Rows from block 9 of a small self-supervised image encoder, named by matrix and row number. Rows with one number within an expert belong to one neuron, the router's apart. Each number is 128 + 32 x the weight over its row's rms, rounded and kept within 0 to 255. All counts start at 0. Numbers have three digits each.
Before each expert's rows are labels from the 100 images, of 14848, where the router gives the expert most weight on average: "top examples" is what is common among them. Only what is clearly more common there than usual is listed. The data: procedural textures in two colours, tilted and lit. In brackets: how many of the 100.
# router: router (model.blocks.9.mlp.router.weight, 32x256, trained with AdamW), inputs 0-85
# gate: expert gate (model.blocks.9.mlp.gate, 32x128x256), inputs 0-85
# up: expert up (model.blocks.9.mlp.up, 32x128x256), inputs 0-85
# down: expert down (model.blocks.9.mlp.down, 32x256x128, transposed), outputs 0-85

# expert 30
top examples: bubbly (98); black (37); ground colour: black (37); pattern colour: white (26)
router.30:100119130150141148154146096142069104087192140086202088174090177058121104150128154139098168142175082092141133090135165114101122174062139091073182156111089156097116112171148134105102141159075110130095081168112158094147121135101185140073125161162131095127137138
gate.0:125107211125181118132116154115108082153112130171111124163069129107107150139150097072085152144133160150145145116123164143167152139154116150079135102137120087096096098167115136189173144136153158095128113157130164129165130156093101063115160118083094152118099078
up.0:120134147092145157085113098138086203132130084113076127094121140142084163143149128169083099148026149104155117117138142122108105141129152201111144140151112115135135158102119155133151136092149099214112107155176137114066127184173139070127127155143094166142112077
down.0:107098161135180134103100140103170162146087098078103117181158182144134104097129109118153128124094153143151132171092167099152156086092143106126082133090129134154141124102184112109164171073176100121133170117106105103101189131132147135192175109092181111140115150
gate.1:150141148122087128139100132153171111131166102137145117114158105079165132119117194227126183110107083144129168114150126093141093102146171126114194107108120138117093138056083105142138146136058094125140171091158097158140093152099158105128155149152157122163114076
up.1:155099106144077173147164099063167125134167072127121154081134139120154133144208101082088107106172140139132129147091129114078094118190105101116112110096144115093116095103058137131171144092113120127078192050209149167086108131145153126133155105150114098110150106
down.1:130073081152091087186148112175183080175106082166158116087055126126132174151141095144160165123113078129129126129136144120179148090134143099144121104164181156172134085079105163179116154159197100125137070100078121129124166111154135163169133088204105131106166106
gate.2:152082102157100149115164086144082149127087143141107150116133059130175083135139112077108118099113096106102080161160172087174146138158175134134133055110148177133108142102153149159144147085144130131165110154108086129106115129146130095103116126136113088105120132
up.2:164148120107137091127197170133098134110052103118075160086154081141112097120061130058153107071097090115116096114160145073135166175144141117092152073070138153106154168110154170126145157126121160092152120138112099158180114120175123095106153106125114164114102117
down.2:078172128124144081144156158041119123171173117140139136136165129129140063194061122110087157156114101128131125049106104108064170065157130155082115177102133116062174120172112197209165150154090115228117138213087100128106155155126131163092144129160138118151141123
gate.3:124153180136154101056173126106144088133073189074101112077187115142085153121147111097187184156117154154141136121144099131104114143193126117123104091123167130097144135127109129132124103093204120091152130050147131118106134071176154145147106164090124142054122142
up.3:106067082139109143169130172167144159120156119108163096111079157106139110174125155173129079114177121100099131185097156076131112170091107128138109131084133082135090087114105096100148116101126143157147139182153092079146088142135096194151098098169160199106107081
down.3:125162132150123172108179165143117161100116121136101116111173095151115103191104094083153098126156164102100127090089114140072113119140172098063097170183162102113193160137108184134134099180248125113116100108145132094099148163167113129106117129158186142103136119
gate.4:130146128147152104113148075111152124124131090120135110152088111180098049219157092119121092152166139134109165144109134126119104145118079061102087148161118116145102112156157137109141147136133152079174164167148155196182163026100110165105095108130109159191062131
up.4:109168113163147129156118124149176123123130139107153081134107079119145100094074137103172117159091147079130146104097166198149119172098152114171159161142118137116183137112162162071115102158147149141165125123121185221152144056126128061145096071158106129086138187
down.4:178131112149136121119163132086123138128125115151124164147139148118108206128149117198126172215138090145144129162127113088140133142134105148107096161130142183125064141138129117170126119110146136115096111149177175078106115120129138076156099112082157106146129080

# expert 29
top examples: veined (84)
router.29:142140147132084151085095107163108066070059117199141083095106109168183205159081155166157087079128080123116148055137209090157144101073164143139170147129131076136120133084094151175148111147134154121190123081147081074104072132139129104161140136138086069117159104
gate.0:175120100148159088137152138127153088062098131145119132140140117165100121082150145159162092206154097079088118172106195145101126121137118145218132100113173100132143103135197071148169089126111186111113087146177085099196168148156128174171141130150148117160091160
up.0:098124166119119152118106121137107162148129161093131099110121142107135093174115100109097146049068136124155165122151110127186112121118151132055091157128070152121111128138058171147124195094149093185185162094107190106089104068098130076074131113089137146075166096
down.0:158151103102061116102191083146147115212162040176153108084130106141095135209097086059147109126071118153089141147131108130130130128168170130070158036116149163112148077161139147097164120134131127124120099098096192138129148156116149112174092121159088120123143144
gate.1:099222132147157094122112117118178123097123091132069140057141177128151169116137171125148137074128136154147170121154109120118161135107180086147101141122076111143122166207141118121107101155114144154108160101118091179128130105063116098181046126139086173163117177
up.1:178126156134157194158111152151105108137108113095107169138114118178085162117116142144121135158120094201106080134093114051117131121119102112159098134115047089150091134137085116149111159097139106056156057146145140171118139142122105132118145122106117143117154103
down.1:187180134095076140120090039138129144120090125125126151121114057150166183193176069127169093140116175102122121132195167126124099167127171139151116089145102111178092090077121134179202079103142103111076125144133122072144130155170176155108197088126149161105133116
gate.2:143098172130163124105124161148160066143104162138128092136147108117088104154130150126067161122139143148141072131166099141130111134170176217129028154079103176107105147121131114079100111171113123162160132087135135123100125077112182120126114112081169101140141104
up.2:151085141134197180100099144148154082123074137134122112133185119116145106181069148122083173122096149145144109115160117147147076102149164187146042132086156178128089153119125102077087111130116110153153129106089141113124099109144197124157115116052137094109144138
down.2:187156091136099157106180053193112109115148131126107141131128165135015174144154058131095106132108137092109110104135114148122073071111103154150112152155158158147135098127137116104180160144157173104081109118129169077187080187177142115099134157082125083086156116
gate.3:105154118114151139137170121100104096212127142151128124102140087128165163146101182147147122141110181118128076178101138140108149118155104093121143158082133143168137181124177143155184129127082152143151106152093146158112153147122120107155084122164053154129184075
up.3:134140120151095138159054127162105156065123142105119118139101147151084101113148141095119144122164042121126176089124135143184140140101171157185095087162089127097125065128117125127091139122203087114097146104148115132155063131174141159109138160090181107142054176
down.3:138086154131146138133076100165125073094132200114088088110172078164088141077107117049146159108112177115117107135149086128097108141127094184118165186114136149112178113081114074070116131158101191150130107092135101092102169140183130172149144111077148122101182094
gate.4:079106091075150122098134144152141058104112078144132179157104134138121148096158115081072122124166129133129132104099155166139138195095165130195121176186125131117160083201090122148135160123176168098094076118170113121145129136107135132170142113162128129185153133
up.4:119103109106150127149168138112117073126122119154089139111126146141148165122162116123107104120160126112085182090116149171141162194135143091156137140148155154086143098158120129145143125134180155129081105124141141063143127105116164103196117124154122149180153134
down.4:105176115177122137106101123121135109060109136093136102092219131154151136165143186104171163149102158161122125127066106058084130095069144104202166163186110160102179122152156092100095098153121095136162101094087126177090152133190143129161135126075145140139146204

# expert 24
top examples: marbled (100); black (50); ground colour: black (39)
router.24:132114128164106130077115147168178092116172116150150063178161098132109149101122119161069128090108051095078126089164129137100107149069107130117163087109097102083108127153123074124159150097152086059129123199130147119199137091087117106102143137189134143108132115
gate.5:106134115091173116139092107079168125117117151099121153113195148124150166148087097076094135102136133128169135145153137103111092130159157140109090166127115084142121152164114152081045110180152181155065121141166099085105135108115063137103132156185142121115193087
up.5:102158112119109144068136103127123178155127085142083083062106137157065110114104185175109154112102121132093100136188094152154097141103137187062150146144182168111082201071172117095150114156162170206191126135146125106131126174137130110159175133087139119148137188
down.5:088106104118117111177138127140175120132180144126230113143111107165114087132147121109039160145132161111134117135163109110119138154143158087142106146140176088102109134140089100074117146109140176161171138133074142189068058060097135111133095132178154106099177100
gate.6:068068073108125077091101107160101122151140171113108095176150137140135136132080108085165108165128157175192133142100090121111151195133142186157140149154113131063141133084119110111100129118163083113128102127098155119091120150132101140177138118165113103077143166
up.6:143190158126114182118194155086159123118107104178139110073088108089128136162090186194121131109101106108118114098138171159129098099145085082079150085124163173137163168172149132131149143152101176179128179135149121117149136132135168090105102146181134133167115102
down.6:119158165150105143126110117101115139122101083162127146082159065119098157107145157153126116186133112136178150128153138179123154121125119095037141097127112098146152166098126114113145187119157111082105166158079152113173148113088150122092082122125125090133043141
gate.7:100169128132123134129061169174119135112141170114114128110209138141075122155088184098140147143099092183092151121158137112129161138149117110121135107115162093071126055160179092181093126162049142170165101119090136155136145141077139137141190186145110145136098124
up.7:180100182103178105066143150140100154094152163068159113101140176120071172210165077097064123157151159179062115150103199161080100107170172137154138123133112073107119117089096114146171114182137132127139163108147177132131143116123130151139103113098140131118139095
down.7:134136082158095105141107104153172125113159144136144099176000108112130197183198136057118138118131055125094129136161047167127096080172144110120095137117099173109073192128126120102081116146049103169188090131165101177173130120122087139113153126151088136158187112
gate.8:134084104116152152121077115114132161131137100142083108097131146106139105140160158115160186152150125170062091106103187139157169141127095117074104133132120104121130127103104117118144113117128120128104108123151077151097168093113089138128093131158105112138086158
up.8:125127136058145096152146181131114134167096141109183157043097116181108089188183132161102180072138139092146162164087120071121101164159147093117130137133124142119126111140089091117116123117114102149110129188116135146140128052076167120178110170136148147159098098
down.8:117073116111140085174157102093152166123091082174192133129103166108116098164104141071136146168209189183084103168142174166132076137121019118130119116098134162137133137086154159133147127116131120084097149097132146074098181120112093137116144121116071122121134126
gate.9:077152140157109130146057163108138102159103197196098143090124197144184153112105153106177095050165096186127141093086149136175160153178083135118184148076158091132125140167135139198062125134160103118124173114117099159101118116155077120170134161114077104138139108
up.9:122121221141105123190102132169152086082095162174100133140128160134150104094166101073175113082139112115108105110076160123187132138138082133117180119048150073134081100172160136173118133133151065106130139146107109108145134133146118078141180104073093111119138139
down.9:118097165129109133113068150117154101063088175173138079154094101159152125151148082156153125114167108116142117125096182123186153121138059124087183200142105093161114129163148133134146087112206076091096097116139108170138123102132131122096125161156146147158105095

# expert 28
top examples: crumpled (100)
router.28:103113159096101178180109141185121081128143162168087105117104170108080202111073077135099091098107111075154123078106198172153158131103137195081145151126115127097093114067136087106157131211108120133124128130181143137118072098131145070122105110165145135165166059
gate.5:112060128133086109134079142106146131079081098134159157142183202157135145074142095124137121150121141131126064180120052177141165102142131092125131140114167141136142132159161093092102157131116129165167151165148109127124148167091067122147118133127130108188149088
up.5:107200153147160150118155124152128134154155165149115105149067087117081117198124158138102135094172113108161171063126196047094093170157097151111115118135126152113107136087093165175169111151152163091117137083108177133137123106173150158099141121102141123120141164
down.5:111141113062155146137161077071161142139134151151057154119127125160068095157103161077186045170143138181092149106095116143051136114149100138095174107094104148084150165109116144118133114103139113092092113143077219131127147140143130175086169105138124075159153160
gate.6:149155133125134176112140105096098095083104055162160131119162138134170184124175133098126128128106119118109103153085136083139101155114107122140079130128125082128155067170113169189199130122111088126162065122183151075174137156093169125090079162113095127102125100
up.6:122112126099138110153133134134103136149144124135148125120144114075115133121145059127133148123149086119120132131117126169047154133134137107131115160190108144116145112095133111108135098085100169134124149091153170129102085123122092132146171122201090147123091151
down.6:113181137123121163144135101095111149188143157041139128127124172111130072105110151122135111162168131054187142106097094102077074151154164073083147104152110133117190140105116117135062136103142170169094144117153206208179137151087061135063127103227082160172130125
gate.7:110140168108103152150162100050123156149042069175104162137143145153180132143161131134168148114094106112186150123124234147087165145132066070101183076152111141129146139141147097129185126117088135139111126085134152122157152093128135098130091175152169098121117115
up.7:126092098115117082131149140169141101148179133160178132069138128084089116144110116103090098154144179175076120167139087141090136124117120135152100194117158098132164080111127155133088137201117167161107135179089145138097109145095126116102121157099075131085148153
down.7:124137142127062123036126107135170144175151153126132139130121115149162169113132161085139109098175118084151123112121134118104127150102076168092106158163119126140142117113161108079142137118172150128196144187116122132196145137140115082086184123090156152142128137
gate.8:088117135112093168103105170102129179134155181103084109057128130177048148094138097079168217181073105150140104067154120117135151131128177154131182098124139134160118194221143111133132118190114111133161136107139083133169123136091106143129132204077139152107179091
up.8:092090104140115139151104168138154132181101169087103103035107122136118115124119103157166163124139103163114077068141102146140172139146143132071147153125145157128145140140090121085153094160182103170171130080120089111127146160114145140104133208152155173075143106
down.8:174118108059124070152170112132121119145162073165079144147148131119159104175176169122107107127115139074148174090128166090126119114121136099225097128103068148147103129161177171133075164102109143148115043167156099069179120163134181158174115124155060126094177126
gate.9:197139124170100080096138140104121135173163166100099126163201111128123093122134054163093153173165063114140101154104163122140168171140130092130136152105188132137114154081127187111131104173143118137070128119116106127138132133053104201137133166100094138147081136
up.9:096143141122170154127125102172154124117111117104105190122103178089100170116128180059141142116077168167115141081103084091089114124085114163137158098135165115146165129129115055098141135089176140144172158146148162142178113145179110099131137119148128145089176165
down.9:055099098162108142169111111155100132149150133095127136071180167158174100118077126107145085124078109152118094098129112147097115150160098155152073173096120156079112114173139083115152193163158155073110153127051140138188101133128121187120135099094074174137160129